{
  "dataset": "drawn branching plants",
  "horizontal_flip": false,
  "norm": "layernorm",
  "patch_size": [2, 2],
  "beta2": 0.95,
  "beta3": 0.999,
  "alpha": 4,
  "steps": 7800,
  "weight_decay": 0.4
}
Rows from block 5 of a small multi-label image tagger, named by matrix and row number. Rows with one number belong to one channel. Each number is 128 + 24 x the weight over its row's rms, rounded and kept within 0 to 255. All counts start at 0.
After each channel's rows are labels from the 100 images, of 14976, where the channel reaches its highest value: "strongest on" is what is common among them; "patch colour" is the nearest of a few named colours to the mean colour under the peak. Only what is clearly more common there than usual is listed. The data: drawn branching plants.
# convs0: expand pointwise conv (model.blocks.5.convs.0.weight, 640x160x1x1), inputs 54-107
# convs2: project pointwise conv (model.blocks.5.convs.2.weight, 160x640x1x1, transposed), outputs 54-107

convs0.188 [ 73 103 138 120 123 125 114 126 154 124 150 108 117 119 118 151 159 121 121 138 104 155 114 114 119  81 122 112 172 106  92 129 124 108 113  72 134 191 113 130 161 137 140 145 112 119 133 134 117 112 134 113 142 146]
convs2.188 [117 131 111 174  96 135 163 189 101 169 146 127 110 142 122 101 105 130 129 102 156  89 138 118 117 126  83 107 120 139 124 126 132 163 105 133 114 159  95 130 157 140 143 142 119 107 104 110 104 123 176 109 142 126]
strongest on: autumn leaves
patch colour: pink

convs0.166 [145 144 133 153 122  87 125 113 156 131 144 109 149 123 112 121 129  95  98 119 134 136 123 139 141 124 134 171 162 125 100 131 103 123 137 134 131  77 113 122  99 115 115 166 121 137 164 124 123 123  97  98 138  78]
convs2.166 [111 130 144 125 140  98 120 159 160 114 140 121 123  72 133 124 170 145 147 145 100 168 182 129 109 140 151 141 128 131 140 179 127 108 134  90  93  73 106 143  99 139 129 169 121 113 150  96 100 117 144 152 134 109]
strongest on: pink blossoms; two-way forks
patch colour: pink

convs0.430 [124 115 139 143 121 119 112 121 150 136 175 115 134 116 109 133 143 111 100 119 101 134 131 103 117 113 139 136 129 126  91 111  89 145 150 123 130  88 136 159 140 131 125 154  96 115 164 120  88 100 119 128 117  81]
convs2.430 [ 81 113 120 165  95 102 155 149 117 125 135 116  95 156  98 125 171 116 115 134 165 114 131 116  93 112 110 146 143 108 150 122  60 163 146  96 133 179 105 182  58 116 152 150 134 105 112 127  86 112 145 146 105 126]
strongest on: spreading; leaning left
patch colour: white

convs0.261 [136 136 132 135 140 131 107 156 144 153 149  99 139  87 108 135 110 113 117  99 140 120 113 123 117 110 119 156  95 157 101 107  96 118 159 173 112  74 124 162 124 154  96 118 143 172 156  96 115 131 109 115 127  99]
convs2.261 [124 128 141 188 133 171 118 146 115  74 149 101 112 128  89 128 150 119 117 169 131 167 137 166 127 107 130 130 117 104 136 107  79 139 136 101 159 159 109 151  70 109 158 136 137 133 139 134 117 142  78 122  87 114]
strongest on: bare; narrow
patch colour: white

convs0.453 [170 120 139 108 170 135 111 139  91 132 148 116 140 112 116 131 112 141  89 119 117 112 117 152 138 106 151 134 167 130  87 172 117 105 128 139 109 116 143  89 136 143 141 133 122 105 139 100 190 170  96 120 159 126]
convs2.453 [ 98 115 177 139 111 135  98 146 110 129 132 137 169 120 108 155 174  92  80 157 143 124 139 141  72 140 116 144 140 137 126 144  82 111 153 144 129 117 132 100 120 113 154 142 151 158 181 143 118 100 123 118 147  98]
strongest on: red berries; bare
patch colour: cyan

convs0.348 [ 91 142 144 144 125 153 111 126 114 111 191 130 117  92 111  99 122 120 129 132 132 113 181  94 110 135 146 131 112 126 104 139  97 176 152 122 119 117  93 116 153 147 130 172 143 119 138 110  87  71 136  99 138 110]
convs2.348 [166 131 100 124 138 127 122 130 123 158 143 156 122 129 105 142  62 122 128 132 124 126 141  89 133 205 132 118  96 114 160 125 167 113 115 187 135 110 138 117 112 121 131 112 157 136  94 136 159 135 102  73 114 109]
strongest on: autumn leaves; spreading
patch colour: white

convs0.424 [151 135 134 104 161 102  96 121 102 157 117 108 145 112  79 136 120 134 134  83 131 139 117 136 151 102 109 126 209 160 115 125 131  96 153 191 121 137 121 128 115 116 171 120 133 133  75 142 177 179 129 132 192 124]
convs2.424 [ 77 120 124 154  90 117 175 166 114 147 146 131 102 135 115 149  64 114 125 143 164 126 124 110 113 114  84 115 118  90 152 100  96 138 125 113 128 162 119 161 100 108 138 140 154 130 126 146 117 121 129 157 130 148]
strongest on: three-way forks; white flowers
patch colour: cyan

convs0.116 [135 124 118 125 116 172  88 155 114 128 128 130 143 122 167 143 142 129 152 115 124 123 123 140 140  96 136 134  99 148  97 186 110 116 131  89 102 127 111  88 178 132 113 150 139 156 131 117 119 126 142 104 133 135]
convs2.116 [ 81 137 120 175  99 140 127 192 107 141 134 105 124 111 125 127 110 143 142 126 157 119 142 112 113 130  86 130 117 106 113 143 118 173 122 115  98 137 118 153 125 128 140 140 141 111 132 101 102 115 159 117 142 147]
strongest on: leaning left; white flowers
patch colour: white

convs0.146 [123 137 158 144 102 141 128 109 143 143 145 133 123 129 113 165 117 121  77 135 126 117 109 141  93  66 131 132 129 153 111 131  79 113 130 127 115 131 118 125 133 139 131 194 133 124  86 114 114 144 192 168 131 134]
convs2.146 [125 120 111 118 123 139 139 107 125 115  90 161  90 144 150  94 114 152 156 112 114 124 106 128 190 121 144  79 147 191 125  86 123 160 124 104 106 149 147 124 156  98 127  87 106  95 115 111 154 131 105 128 119 156]
strongest on: night; bare
patch colour: brown

convs0.273 [132 153 152 128 177  96 109 103 119 126 129 140 158 144 107 127 111 100  82 114 132 119  65 113 108 132 144 112 179 118 166 129 148 133 139 150 147 114 129 156 125 130 128 114 127 138 163 171 173 105 125 156 107 167]
convs2.273 [110  92 138 151 114 153  93 130 104 128 132  72 131 149 112  74 117 114 152 119 183 151 135 149 144 103 115 102 150 156 120 122  85 131 147 145 156 155 109 152 113 123 141 133 139 114 102 132 140 161 134 126 120 141]
strongest on: night; narrow
patch colour: brown

convs0.408 [129 116 159 144 114 142  98 149 146 115 150 115 121 110 124 144 138 131 144 144 129 104 118 113  90 126 107  92 102 122 122 114 111 129 157  97 141 124 106 178 174 145 104 160 148 182 165 108 105  83 123 129 125 114]
convs2.408 [127 117 138  89 105 122  93 122 112 161 123 150 141 120 117 133 132 129 132 162 109 111 129 118 110  64 119 140 154 131 100  99 118  97 136 151 149 135 137 129 136 128 139 110 167 150 153  97 123 126 155 117 153 125]
strongest on: white flowers; wide
patch colour: cyan; white

convs0.631 [132 165 169 121 103 127 162 132 140 118 136 125 124 153 136 149 154  92 128  79 123 112 111 156 152 112 166 135 154 111 114 139 156 167 119 106 104 139 139 125 122 142 152 162 134  86 107 132 168 133 132 163 134 116]
convs2.631 [ 99 136 122 140 120 140 133 185 135 125 157 130 135  86 142 121 121 159 159 165 139 123 131 129 103 131 108 152  86  95 100 152  99 150 133 102  59 113 126 172  92 120 136 126 131  89 144  88  90 115 150 121 104 161]
strongest on: pink blossoms
patch colour: cyan

convs0.292 [ 99  86  99 138 110 181 146 142 100 175 135 103 137 112 123 151  77 143 134 134 133 145 159 110 145 112 119 101 112 158 156  87 137 102 151 130 143 109 145 123 161 130  81 127 126 130 121 123 122 143 174 138 127 130]
convs2.292 [168 138 150 126 138 136 160 169 122 104 149 103  61 111 142  95 123 127 178  84 166 179 153 140 152 119 114 114 112 133  97 119 140 144 136 120 102 110 100 161 107 155  81 146 103 132 113 119 119 154 137 143 134 147]
strongest on: night
patch colour: brown

convs0.36 [133 157  89 155 114 186 123 155 113 121 121 122 128 142 135 114 129 147 144 145 172  75 150 159 151 118 121 141  87 128 108 127 153 163  71 122 128 134 120  91 131 126 102 114 161 118 123 126 114 138 152  79 109 112]
convs2.36 [141 100 153  91 115 128 119 148 133  71 154 143  88 112 141 116 127 106 178 110 142 134 159 147 115 103 144 150 138 121  97 130 124 132 150 119 146 115 146 185 109 171  66 127 121 135 123 100 112 192 132 127 106 113]
strongest on: wide
patch colour: brown